A small class-conditioned image diffusion model, trained from scratch.
Training: muon at rate 0.0018, 23300 steps.
Data: trained on gratings and oriented noise at many angles and scales, 197500 training examples, 30.2 epochs.
Rows from block 2 of a small class-conditioned image diffusion model, named by matrix and row number. Rows with one number belong to one neuron. Each number is 128 + 32 x the weight over its row's rms, rounded and kept within 0 to 255. All counts start at 0. Numbers have three digits each.
After each neuron's rows are labels from the 100 images, of 14848 (inputs lightly noised), where the neuron reaches its highest value: "responds to" is what is common among them. Only what is clearly more common there than usual is listed. The data: gratings and oriented noise at many angles and scales. In brackets: how many of the 100, against the usual share in percent.
# fc1: MLP up (model.blocks.2.mlp.fc1.weight, 384x192), inputs 96-191
# fc2: MLP down (model.blocks.2.mlp.fc2.weight, 192x384, transposed), outputs 96-191

fc1.318:127101113169139170156131141127150153108134134125051143095161094120115138127107123126167159141157124122172086086062158144212159150079139144159149126142114135150095135107068123076106200095149116127138112098139144142152156162119147090100095183053162128112185113093107153125138133077098114142
fc2.318:144096158173132105121148124142132146203172150123052085088141147103160136097104094103145108173141139032090151137124154132197078091099107130096135155117155099144113106147196094119125118140211129108125104085184149083133097143100125150150084108097107100162101134128145154148114155087117129125
responds to: filtered noise (63 vs 17)

fc1.37:155127105141106145113085165140144116132095074106160154112095040091140057159142091121092108069151096088145139153107160159142081156100109126121144088198095146123117106105090118100125090144134117071143117078108125128115138121156122106076071155110102074183069110140143138073152135120134071064
fc2.37:137165131142117124106160105152071074130193140130131143103129233139126207165142127142171163156119133120134153140193130111139118095146131145134116124090126116113097096150126085131136131114076103122172122142129155161147105141103082118086114077135189082141169157166111103155080169120140095064
responds to: stripes at 0 degrees (75 vs 8.5); sawtooth grating (41 vs 16.5); dashes (41 vs 16.9)

fc1.248:164141145071117182163116132153161152132162113143172129132102077130120125098126108152046137078094154126100057174136128141183099170108123124118179141117126105155160113107106149148138137153168133131099184093137108160140176125142146114144136119184152140144145172156105151105164166065147111136
fc2.248:141095137049171128134069163150102115104174075131125101142152152130112140186101149118099117176150170115167141139164100122140199080153148132138095092173105126089115106176131119085193126125122146182124135076132178096143118094119205124145150115193103101121125136122167128168078117132097127152
responds to: sine grating (49 vs 16.6); filtered noise (48 vs 17)

fc1.211:166124098119135125114107117110067144191066082152161128097176135143151094194116136066103174109164159080104156078162142160182110180151067135143133153110151121145163089131179102086156128141121091126158156165145129145154162115102144124163117131154075100088200137118118178070107119102113134180
fc2.211:131127149165171142130166135127131127162108026177187111182126134121159194130135112104119145150122121141092100162091121121158152135190186149133133150135143088122157156117150112099096130132061122099108154080176078102110136101109154181130128149099148128120189144083130080153123120102148110188
responds to: stripes at 0 degrees (73 vs 8.5); sawtooth grating (44 vs 16.5); very fine (42 vs 19.6)

fc1.132:175156108098173106102140152118179134151064111183113163251156139119112115153130129171132131117152152105202082139118084165114151183119087098126160134155138103180166142114180131149109154089146156157181112133073166113082096102219136118148108123136092112161131107117074141061122136080100120140
fc2.132:103114160134113165165168112112162143124097084162102177048148139119153117142114145104077116124105148138067155161101094088182102087102148092104115182139143141125137084139113126142149117141180168117124070146141127072092067072067129119113138140174131142228104133139104150164138139073135130167
responds to: filtered noise (100 vs 17)

fc1.157:194161124145124136093135152099115095116120148149177164141138147179173077054128153112084104116092121134064179145090065102095112083122089132115130072070094123125131060060084156114103091119101114124104136080164107092059138052132124102142149096079130135089147130139184129078133119141086099113
fc2.157:049157104132132126154146109071153135133148158125143183132163084200108072222164122137076118127172147108184041129115054145133145146123172071124183119110140122161157106186139138084134130130126093103081136180042151130073118080117104117166119100119137139063118086107150137149142159167126111146
responds to: square grating (40 vs 16.6)

fc1.8:105112129168092141075135133143165132083079099149046142091097112173159157103144129131138120200140134118111115174175135155122116172194132132117140128208161144116140078139089143149198154138131147106151158175174135074151143114155144143117135118136121067125194163096137137120138072114114124109
fc2.8:174100057157128116042128100113132180070062098121144136190120124160129140143164128137103129113089152137092111078128082123200126174096189078140128103160155142124098109094127129113135111149076110067175117158115116104107125081126097127106142138167159085093112101194209110160136158134103136122
responds to: square grating (81 vs 16.6); noisy (71 vs 29.7); fine (43 vs 20.1)

fc1.173:123105127132121144103106203142130166124099132140147207129124176151128129134171110170154153107154167164156132137145131112005091128132092096134166119142117136137108124141137118104059135140143110127160126140163090101100101120130103172120058123103147189116133129128123168178174106240115139098
fc2.173:096127165107133094100083070104147178118111129134095200146139105169125152141188141142162119157135144157114134143145142141083119144091156095114109068125154121112116133053126125115123138106106144098143129157153147141154123130120166139089103075171197122138135127118192087156100088170124129129
responds to: low contrast (100 vs 29.6); noisy (71 vs 29.7); square grating (55 vs 16.6); dashes (43 vs 16.9)

fc1.124:154117121112200167148112143116124167126115119120140088160068120118140132137120101174166133119139112125108068212120133170098110162127120132130123139144117124109105099141152182109101142125134132093097138081142130131206098136099117114135123096102134092075121113112141099142110146160125085085
fc2.124:109142093158163121094095069120095139105077100163169105088103125151139198124115139056108115092124122118062212155123130116123141123116107138137145182184120115096162081129113110131097150104109157166092162136120107107217079113150139138138115116110140136119123089157144190118182121131182127058
responds to: very fine (81 vs 19.6); square grating (38 vs 16.6)

fc1.205:154112124081125128098121095144094026063089165131114189156071132102123121137157131128139131117089167094101126127179110186053140146170114188156117187138112148177131151103058131065127142127103134118116109130124113126137154166135132111176139104133087109171136052149150128189158149126136143095
fc2.205:139102110104130127149116174143118064126094159143120170103131106097133122073155089098162107120100160099140133152193131138089107149137090180136117215135103145129113101185189135133137125130120122195123084123157173130155133176119085136121145153118155120187088075118147135085083163124145149071
responds to: very fine (54 vs 19.6); windowed patch (50 vs 16.4); stripes at 0 degrees (29 vs 8.5)

fc1.131:106134126124112154082131121173085136171139118123143146095129105170084180081073175130159060109123106129123127153162094089175143103154083126104169172132077144067137098137080137111143154113155154128116109112159102142126089119107153096067109121175119089097136195106092137117111098163133159136
fc2.131:193106091156085098195089134097108146149131130130140170163166135186142129115166109110157187142138134110160149188133094175167104152151115155103078122149036070149141109079118145071148108091117162126145126115125131165124109082159109109216179122150180108098100143106133149144138128126143145112
responds to: noisy (64 vs 29.7); windowed patch (56 vs 16.4); fine (50 vs 20.1); angle: stripes at 135 degrees (29 vs 8.5)

fc1.261:105140141143145130133152171143163151101177170147147201114145096184095155191120160114134129129199083191081188146134141104060162193184131105142172165151165177096099105122082165181141141145140114135107140168121096158151092144144106151127077120047184149126093169168078163114135087204122135107
fc2.261:144128141087148132104131188122149121133068134126199170145119129137142129043067163140084134122119142099157128095159151154092097071120161131135064134128135189124112091136150094132141109148126083154123131127142189137104111083150195106159121147067119137160105157103085180182158186148148141111
responds to: low contrast (85 vs 29.6); noisy (78 vs 29.7); coloured (78 vs 49.8); dashes (53 vs 16.9)

fc1.200:141135129166135130143125108149124144172171138096122118085154144123130191136031106150140209154141113144117130170128121104200149144101156091114126136126168133082110085107089158139112082135145111128116105113146175160082160109091133096137181085092168100125122175130114083130145121082130138116
fc2.200:082148126154119131152122148071140143128101159113074150153111085151096169114128122110140074162107164058135110125142155175155164076159145080146146156098166099099112165170130144110096140117143094096114071115089144104148101131140109094173099075077119096125106161090150156101154099027115127149
responds to: filtered noise (96 vs 17)

fc1.340:171178152156113123095096164159106175182141163138124133106083094168114128140140180119130172145137081148113110154176067094125170197132113149107138145112143127149105145173141122097130148165136138151053180114134096125155114097078125099170083069144134054132143139094137101104135112127078131138
fc2.340:072123098164091102155146083165134229065125160178161205162072119141119109102116012075155072132076131145174109163135069134141132122133114121123102110065143127210112141109089149159183109112067145138129144148101140128132129085140119125176063098164125108085156130124139147109113099101171127127
responds to: square grating (37 vs 16.6); stripes at 90 degrees (30 vs 8.4)

fc1.322:139159145163099140093093085151104143171067144166129146129134059171094131120156125086154168190121102138120141151136077149129108165113069103094177179136167092092127128211096118158163131128093125086154128194096147130112094130123096141143091102133063116171161066102185180068114082096160133117
fc2.322:117158156145151129137119134132075104085117177118139121139139124168178131111158115168198075146156101102107137133138152089159140119146164131118119138153159143121162118147178129170148164123103121167162128072125154102141071118139123131074085131138166098160151092158167092187178066126132101132
responds to: stripes at 90 degrees (40 vs 8.4); filtered noise (39 vs 17)

fc1.257:094099173144144095121176146164153145132058135176108119110128075161135138091113082091147138177136095160117155184101078138128146114077092105098145139145173040112077141190098128171112093119146119078151110164079146162095116175145129133118093134162093180121125082144160165078110177100145126071
fc2.257:149077106114132211103172094134141123099118132148065072138166122155127157167109167106140149166135086131148113160127138166122078143087155101197114121146185228144072101133150139168112093122160131137146125084176130142067116191090156138106108114129150144101105090119109088195120180148104156112
responds to: dashes (75 vs 16.9); very fine (40 vs 19.6); stripes at 90 degrees (34 vs 8.4)

fc1.147:116130217203147144079121140127156155121090117165093076184168110139141177141123142128159183105087145176161093144106090065099161219128150143160127166195126124157151113094113105131127203161154152143142124170156152156122111120186166173138119139133193136122187118150109120178152177135110130190
fc2.147:160119067167124124156148137130150150087120175122127103091151146130177100140094141146125144103180103068136175087138113146119124047113106138119188184156111177107116165164166141150125134200151142137128036105120054134143135144080061234147096139123126131129145114151101131038158130079103136174
responds to: square grating (62 vs 16.6)

fc1.41:109159078098128024138104115124150139123187137089116150188157086102143126202148138082126149168157143125104093157125128125099163151092131109105126157124112129148124151182131135189139103154163150156148071133122090198147095111145186116133146119147137107102141154099097087145124104137130127175
fc2.41:155152121098131153099136113139126154112165161076139138092140137093121099116145117106117151064052134129198189133137116148100150150082096065132129149082136101166133114076165152128118038093142091156141036173097184136102132134094110080120156129121195142111106120141139123098114146117152145120
responds to: very coarse (71 vs 20.4); filtered noise (47 vs 17); stripes at 165 degrees (38 vs 8.3)

fc1.328:111118129104118163116137113102197189098112102147090108157165133115116172125100104125107096149059159148179166097154149075149117219119088093149085163168106088140107189112136110118154188078148109168108081147131124103127125093158090090128116136126131070178074142141119171146138155103251161133
fc2.328:103092238109129124225140080077121172186141167159148165150130156069153131122144102142053170133154137089135107122128102111094154126119201108104118112108169068163124140155141162080081102115131118121125187144130250152088140146177136028155090120068115148107083164165166157194120125106104105161
responds to: windowed patch (100 vs 16.4)

fc1.26:125100105087133136165138120120123081108174093077141137149117119108089096172141139142144121146103175102133152124137107166176159114179118104111176126118139087157103107137144152136125170083054159103121197128092160162078148197102172129131075169138142102017155056179061128209106105156187129147
fc2.26:169081145071097139094141149134103148104144138083188123107072145090126118081115088096138131131144184150067110188153126146148091133170132175158091146120106158103128107109150117101067116172062124127071157142135123147125118154167096148126069128143168112072144078130078143051144088156085130135
responds to: very fine (89 vs 19.6); sine grating (63 vs 16.6)

fc1.158:110160151130160101075145116135117129097143135133069055145088144146122089185132108111168166114131116190136134177116075148157177089095111101067116106097048063136164094134184089133145135106106143110092124112142115085105126178169041143157115086165106166154155122163084119105053122124111126180
fc2.158:181149074138148149183143124155146161094144098150121057098105108160154083067107133167135117102115108124113124140141139133110068202124121109170080100104047190121159083125088132132174123159107142104095110113120143088120170155131179098080137128177145127136163140094077083131176134130167157198
responds to: fine (61 vs 20.1); stripes at 45 degrees (49 vs 8.6); stripes at 60 degrees (36 vs 8.3)

fc1.115:120102125100111121100143149130118187078142123100107113057117124135142182198181148118174134150088087170176131073143225147037135150092115141097131089110110197116158147132165124136171112141166115172170107133145113089122137115126134080143092107106172116146087183170064135100074120102123126148
fc2.115:155086129107103126123132107114094161146151143112129127133101116130121170087159148189140128163166098115128052124091131053084139125108166097134072119119118000138128116106026114149138150126159113064167091129130139080146122107141155104076139093155139159165120158095119108126150144093162120148
responds to: sine grating (68 vs 16.6); very fine (53 vs 19.6); stripes at 150 degrees (36 vs 8.5)

fc1.87:118128133127100104167210135142091150087139138129140116133083140178141081121136202149105112083085097125172144145147128127072176100112141155081184147171148154138158145168159099148143148121021113078123167177139094096136118100125186143176191164121149161150132155119127123194132188157171108152
fc2.87:128117164118128143111205121145098108179166180142127130126091150150094154143110113107110133029144121123137135178129119130110136121099144145161114141167139118143117168117099232119160142121030110214143138096125150127159139101109101113045135130114129098132105120131140143099128115112123157177
responds to: noisy (100 vs 29.7); sawtooth grating (49 vs 16.5); very fine (41 vs 19.6)

fc1.264:090113132156219163145110122159052138153179128131156094149126138179139162143151106086165111055087126151083131087189159122115128128152144139119118128151182145134093127147127146200098120096159128153121127162130093125102110110147196148094189238155154122105196115092135120150145143176132108147
fc2.264:164116125146016122150104105167019154102208098129175109145095142138084153125118104150187143079133137150190169128187140141129134114105143130152165169120146100133115123144177106118107084178141107102154143027134158111117145133150107134157155225146128124115124124150158122130118144143108125102
responds to: noisy (100 vs 29.7); coloured (85 vs 49.8); low contrast (68 vs 29.6); filtered noise (36 vs 17)

fc1.210:153090142096165141117117154125138116143188156115119131078138092079112101128174125103136119075119133159144103095175152129126119069112174179125109149141135150107113161107055119086119145132193110098137129119107098113109195177143161154130068197079110081107068098158108130094127114080104158153
fc2.210:115134151075086085119163139189113178084099201113099159143119130128126185123098140154115135141114166089173104122110175130059124158116090178138177105091130123127171101085095087145186089175092133109091098148124130147132170130119103081136119079118101124108113111094126154110101153052078095158
responds to: coloured (100 vs 49.8); sawtooth grating (42 vs 16.5); dashes (42 vs 16.9)

fc1.251:130147128124098186173132192125106052151136135118156134107135094152091134171117094151119109107112106134137136104096155150153150076135149132145075140128079063124129109125114136127125116153108149120129158119101149160075177139184141056202128055157105117096166056139062190104153024154049148140
fc2.251:121114210187093158133158146144131087097128114150135100186131171105132126129095104150088142074124127081116099122126039098114117101104161121087246150176156097158107108157100118117057137110107143097130136157123122187115126175116084120157110162131146130092206134118107150132120157138164121187
responds to: filtered noise (98 vs 17)

fc1.0:133126095121163150085086144127040050141130114105152125111055169106133164081129150152088150085142092100085136127162155096167104123054134108097092118138115133113107106093067185082167131148136095209157147195147147105117171128174160110167060147120108098149116141157050121120095147103124187126
fc2.0:097152132111158116127185110088186255120151183072206135106136060144133183145093078129190087158145117096115115161115166075164125141160095108125134122150125079136087147119105174122157188129109098197148166205129167140156137111098127136181113078143170109125140131089104126109138115146131184111
responds to: dashes (61 vs 16.9); very fine (52 vs 19.6); stripes at 45 degrees (46 vs 8.6)

fc1.225:118120104137133138083089147139114135136161081102122083104188101097122110154078066147090140109101135127160167149144165139133106134092069156139211141157117186136120102137245172056139131107109144138109170109096128153170140156166101130176165128159138124135165050086165147066131133142165159135
fc2.225:142124139164104093144147062136146153128174110098127090152164161042140114133087173103147151135155134158046141134168135137162148124110157126119099125140107090128178165153029128103079153148142098104105134150143156154157128087128145106117163118152102144111140083183164109199068087072069140086
responds to: sine grating (64 vs 16.6)

fc1.222:142107084129151085113178124156140139064045181124122140160069124120099122130093164109106136118202162106111149122140142051105110105158163120145156048130143121142126124154111115141183147102148160119152165163119140161083113111124187108137129151153109122123143122123135068129117157098116100103
fc2.222:077145167095133128082152101136131099193142142125097079063081135166199135123084107103105113136054129178123130137117128129091090159189120108137139166147111129145143101090083131113197106161110136080145182144168107176079153079138114180150160100177173113153116105142153191118122131087222162110
responds to: coloured (92 vs 49.8); very fine (50 vs 19.6); dashes (45 vs 16.9); angle: stripes at 45 degrees (26 vs 8.6)

fc1.228:150079105142117142131186142101119063142115100114163132124153133106161058119136140143146151088150087105199083158118152150117138126095117114138149073147136168143081117097105118094143134142083096098145101136139152083141138113121162084142064108127137148186131149148090121095171147102156138079
fc2.228:168095127149160077109066127153177160081104058148118121132131137121127165151152097102137113118112113129129108100103120166131167111152097131137109113174146161127114117136145143132139112133108100117141150112107123100104120139124173162145094128129137151140112154095173120124087085116114142192
responds to: stripes at 45 degrees (59 vs 8.6); very fine (41 vs 19.6)

fc1.316:108075120116133136139152170126117113131150118143127164144129145114121111120093178177111168136053158131078078127121141073108103139131142079154188199161153175152135165102094105161117144154147121111118147139125135130105060058201159163112128105112096161200179166177163149169167124089139178180
fc2.316:146153155018146162086102140127163165144116136163136162055098133161124120172127102129127109176165089139129110164092155107088167109134185086156088108142101128115130103110156115120147145163157169121083096094102069123144086120124143109126182125154103122207157124109105178056157123121112122131
responds to: sawtooth grating (77 vs 16.5); stripes at 15 degrees (26 vs 8.1); stripes at 0 degrees (25 vs 8.5)

fc1.38:160131116135146146124172133141122170079146079131117188169106111160099109102134100126186157186150096120086128220066132147124100104142151160136128131126114116153077167106104125138161132148129135147089156175122127117139084153199108145106151174119086163186174139138117112128097126133165099103
fc2.38:100160104131136095129109176093107103166097099147183130110100181138148207160158148155201107079119105156097083194121176123136093153091072146151125158136127129163140161109167126130166095109034121152076147107129114138124093136110165138138148080166191146135108139115170156109142060130067134084
responds to: coloured (100 vs 49.8); dashes (53 vs 16.9)

fc1.313:162131038143106099128133148160175117093112116166091176190086083117190126161142092063121172101088091131155107153127078133164188115122089157100150142163159106147122075138133091116123118182127125149119103047111148120140102097113148149129120137130203154146155156087123105105092141156117120196
fc2.313:128091173140147158143105060158135130142131133123108193100122076120114134097090171105129113167186124155070157128186142161145147147148123168175101131105124177167111131108147114078118143075063128118146198151128080124155127098145136097130111119083071126096150093118119141137222063174198136145
responds to: very coarse (52 vs 20.4); dashes (48 vs 16.9)

fc1.102:168161116120090122113146125171128154158103139113140130250146112115140123146112151127140131148125138200144124175150113174070119140086120111104103102141152047185122087064092175142137131140094127144155161249149156101138122112142065140178098122133057124167137125137127179092152148124141174123
fc2.102:126088117062129088159085104087189126178169092145119151114115200074104108132118107115084145101134178142108127082105074138078164120118129122147110109099081172141127109120151164095125117157146132113062120215098093134114131089134127123168189113143050174126114148097090147095082107128119145111
responds to: stripes at 90 degrees (78 vs 8.4); dashes (59 vs 16.9)

fc1.320:056102140061157121092157203107162166095106119130092145117165125119143160162091143114114150151145089129173117077151157129084111141131061083110134134117087139133117110128166109121111138170107060145153084111167119090112149172125130168153102129084123139121136171102119123177089122088112102122
fc2.320:198170096121122123184141115159126143109071151127173116185163060152130145134153124123144133084119121142158132062180135172090135092124136150137175155123198072134145164191106120087133106127125095106173105125100071074117110139119114134129152170147108119087129131121099137147161105222171115101
responds to: sawtooth grating (60 vs 16.5); stripes at 75 degrees (42 vs 8.5); stripes at 90 degrees (29 vs 8.4)

fc1.2:202166025163131152163150038136167181106125161082143105176118151130116100153143146159115060130153149159112154140157143094152135138167175105096119112113144120138133116147120130139194138047115154097146145113088111126134113131119156018107086190137112151146094109127156162130159171084201140130
fc2.2:072173218155113114046132209123142121133106153049106103101148142148098098138120147122134149116121168140131107140120206128175128129118079122088133035100145175102137134094145121110169092189111167157128137169164148139157178179129154255130127137120095164134135105089161128133141131103121140103
responds to: windowed patch (100 vs 16.4); medium (45 vs 20)

fc1.186:175110108086142104076187113163135067133140169146125149130131087133140117098178178129100103141169085111099095170152151146099159176157101160126214126130103169098104109132135143078170102130178110094125145158104120129053161113132151119135178182136157179143208145122102085098121170064106077125
fc2.186:094130164118124153162145154132083093109125143175156155182109134190108121160124034169099146121092127157141189138150122092117101144129139154130049151107123041100119162109142129086180076082144092188175092127153159194088110101111147133163129131118118090124147128146129165122185163137177135131
responds to: square grating (50 vs 16.6); stripes at 90 degrees (38 vs 8.4)

fc1.65:159162077109135112149110134173156086091203116132189168142168138124111100164119182173137157148134142134104144118114144132113080144151091126154166140106156120173179101115084185135112106155138111142093139157137125149116137133174148160105113255115139148143209163162119143153170103137111183158
fc2.65:087138173069110131112166119111150092130176089140111145067120108088145136094161128072099103113131164134148107177106144152129112109124176128134099090109190121112152084162209130137094164130081137156064138164189120151123110133101103118082096057151104165126148146101124152085169138133121105205
responds to: noisy (96 vs 29.7); low contrast (71 vs 29.6); very fine (54 vs 19.6)

fc1.95:114136152116065125141158156130078165141161079110174142133104209099111132188109116097142118158088100111118165110024075133127124128129129105153147208156121126072086163123093148124101150164100147137155131137170106125140152100116152133138136122119132148085170124119140169124148086141103192159
fc2.95:090207140119132049111124179145144069137144167110107113134202142163159149194141167148113143115059127124092075115204131140143134172126118136163190120106162137136144116113114124139155119126088116087129137179175087153085144090140133208169157142155128116147090137068114186150139176115136111155
responds to: coloured (100 vs 49.8); dashes (62 vs 16.9); very fine (46 vs 19.6)

fc1.76:117208097196121144188137138120172120136140129106130091093128165186167132101169128114123166092088101124154113106111150040125102152062142064125083104085119064106107106128177150075157131202146162098084160089134057088150184118119065137133153131147108113118175152185109154149160144108126110145
fc2.76:124133131179147137121117133099105141120142164088149088133174106146136174126169106180086095105104132158122110122133157222104156102132077104150131121112098182116097130135140116093144141130125173152169114146114211147171129136144169125099166128150151112128159145099137078109112118138138114133
responds to: stripes at 0 degrees (41 vs 8.5); dashes (40 vs 16.9)

fc1.219:174162098148181186116146113120118154147129111052110175069077167130175174126148138144109123096077094098208131147143116181103134098149127134119106090154140113106144094141161136133167167090110104142107191118126119131121086173088148108163088138075147156114116166121125077084103162153252128156
fc2.219:070136109140099125160125101114129182114118094140124147088101109106139119161141151085121096125142108167082140153091103064101148100102137141120149160147073172083153141143184126156123170203112111146129146112131112116139042162157071116147108099086069169120168131164133207113157109151012112139
responds to: sawtooth grating (64 vs 16.5); fine (45 vs 20.1)

fc1.355:146115080184128084199069131147129115092189157131114072126119076131099128120090168103133144065163091108116111119138088171158085103098139143153126176130112120103145111138112113157111164112180172167182074079190158188169109068108059085152118138178141141116134129161147122125159119126112143140
fc2.355:143174174176119106086106139129110096129108163128143066135189148114142093181170143143157085113113168147165149108126084114122119104165094170138208127139119123162126118101140087107090103032147125152122078089162128132165107157128192182102117147168129165063121133123162095153099165123076138146
responds to: filtered noise (98 vs 17)

fc1.31:127131133137074116101063149117145167153104074088204156139126142143130111142126115152174178096111101033152101201128170105177165128142147140144105101126111152208127148145104169120160209128055129108112130134115129130152117119147103132150117115104090084147098105117136102157108110091153077134
fc2.31:140117107136116101110118119149151150081149092131189122105120109149145114117144109087181094161146096217155159142147135133195128122090085151141141079143119151210121092116128137122159132091109101153090150110147122095134126100119175155166132114098172062191146120141143142119135137101151152028
responds to: coloured (100 vs 49.8); dashes (47 vs 16.9); stripes at 105 degrees (30 vs 8.2)

fc1.175:111136133141062117130130125162148124141156104131098102157083127193118044166085104123071140104104133074170165088119097124157142155095080108136093129152128145117157141132126119138100144079083169127080148237094121148118111116148136150124168141155162084106137107121088109154118104157105095140
fc2.175:095135081136153138108210147193168059125174094125133117109074126160124063084124157108072101021120129181083121089111163143149090107046147104080110100176113056092140117129125097136089056102119117175103126086133083158146141103132113113124119165128110138139096099094116144141114101172134157075
responds to: noisy (99 vs 29.7); very fine (52 vs 19.6)

fc1.378:154116107167125108158120063155108085063117124145124178088151140171148179109102128130120106113122099117145128135102163179139089237117148175119140122166089092128131109073092108143092126131105150126145150150184170121113122122101138124156151131127144131091195155161149098118117102111127164135
fc2.378:129138150190161174085084171090119127166162135175084175071173119169124102131095135090081158101120149117143180134136110088145173044114073136109119147159068135074161115165173112130080145076142155159133141145033118096146068151143140129109124114151106136124091112120176179140138098148117100092
responds to: sine grating (43 vs 16.6); square grating (40 vs 16.6); stripes at 30 degrees (32 vs 8)

fc1.253:106099136157114144130146133121159096161078152121138119114072097195106112177136131115237116144118148111172134041181187111132146136144098141132106136138141173125167144163132160110103187113123174184136126114144087142085136140114199153210158187130115216122113143092145113169132104147124149145
fc2.253:133115136146155111122123141111167114145107087112092108130069108156143128110123138113230141138138136143136117030145142130128167143147123131135139127161134073109130131111155016121119147144103145042133116166143132120095123140119121121021136213132137164126108123151155144127124130124119117147
responds to: noisy (99 vs 29.7)

fc1.249:134117075121100094136125104138161101077123146165119137181144125152095058138135083129148089123103102070137159050150169126149104183187139102077188134124121090141130145097136120116107153150089138119113139167199151085143106172147124090146087149144153123164150121155062186085150126104118104114
fc2.249:136080151135160191139158129130185149206089107139158183174115184137112122120153136135110147114158137135192118131125124147079153127105178039128082134106172099143142162122126168105175109095140083142103118132121203106116131127176164011097135137097154116062058167120172112115082121152150123146
responds to: very coarse (64 vs 20.4); filtered noise (53 vs 17)

fc1.12:192125154179148134110153135099119152117109130099124101107141101174147100119065146106102105103150103091151174137112194106143160182131170135141106083176135097145092095108124128123172101140130163085125109148097174069152134107100106131161160127148110103138141110085137166112134126112175141168
fc2.12:119101056120126149107156106124107158104099164109141139119154177136066106108102088130157139137032141119154136114143151104143127172138128121113124135162151162100087078115145142108142118124146150197104107087169114109121186091158148113118204161163165141114177097183134090107127127141183146127
responds to: square grating (66 vs 16.6); stripes at 0 degrees (28 vs 8.5); stripes at 90 degrees (25 vs 8.4)

fc1.181:156179056082109069139137062091081088073143126116130145081071142151074123160138153063134110152062131192051125111116155085111152154181163174092165128104079163113162141148122141139154119115125128133089160124082134150135144078208103122140142114170088126121118140160089140134182141116136152107
fc2.181:122205172117149125124169169117146072172141084099196166196124165122171103137132104151101177112243112080163129130074172129090133069199090142116138105113104111158136148126093095126125156115079142155080203118133078178137124138081147121139154168125196129111148165072112127074059124088122120145
responds to: filtered noise (90 vs 17); stripes at 135 degrees (29 vs 8.5)

fc1.241:100073193136115118053139134125099115096148172130121146181112118122137179180123118093119092144161099156102217115148129156106139159140154188136135107169085070109058146084140141100143151107122153097206123130095138150140110158168073128127160155169170137122154088094089134145161128130162145171
fc2.241:137120147121103100130113169165155056165147135132075192116086135088150120101088211092149117122090115127138159164136095093130164083170180190073147146161167129169176133096132150188153112132118042103121114103181093162123117124144111099168124123133130120121068174158168154113124076100123156117
responds to: very coarse (59 vs 20.4); dashes (51 vs 16.9); stripes at 165 degrees (35 vs 8.3)

fc1.334:111048181153161094052149081114084151060151162151121163162080160128121138130147138100134137148181099116199182158168148118151126183156151136127173083147077104135143132097105124090199111095099094121187138150152117152080083073104153139094146105110115136144153125156128162105116136163166122160
fc2.334:177073099096131106164179076134157158082113104140134133095091121173110095106136052106152147202125151082090084106139118011176106176151170117125087120148092134078122137177131119149109138103144102168118120114119114100171061159033149163149091135104128168083170126141126148110116110090145139143
responds to: very coarse (41 vs 20.4)

fc1.204:083145136162132116139070121124101112119159097127135139164073131205141144121108125108117094118110093066119136146198123137127175160149070106087135133196119112132096192133116140180117218096130140154119150093119098151112052141128155142131180164141159133101255118109140112132087129153127128116
fc2.204:184126130154071136072088138058122105091203186104151106128095160121144111119146113149139143087141110194135145127165121131155101113087168092152143112165109119139086152127167158166090176120160109061141122175172117160092101126116092133134125166163110158104210145133094145172109100154152129097
responds to: noisy (100 vs 29.7); very fine (56 vs 19.6); windowed patch (43 vs 16.4)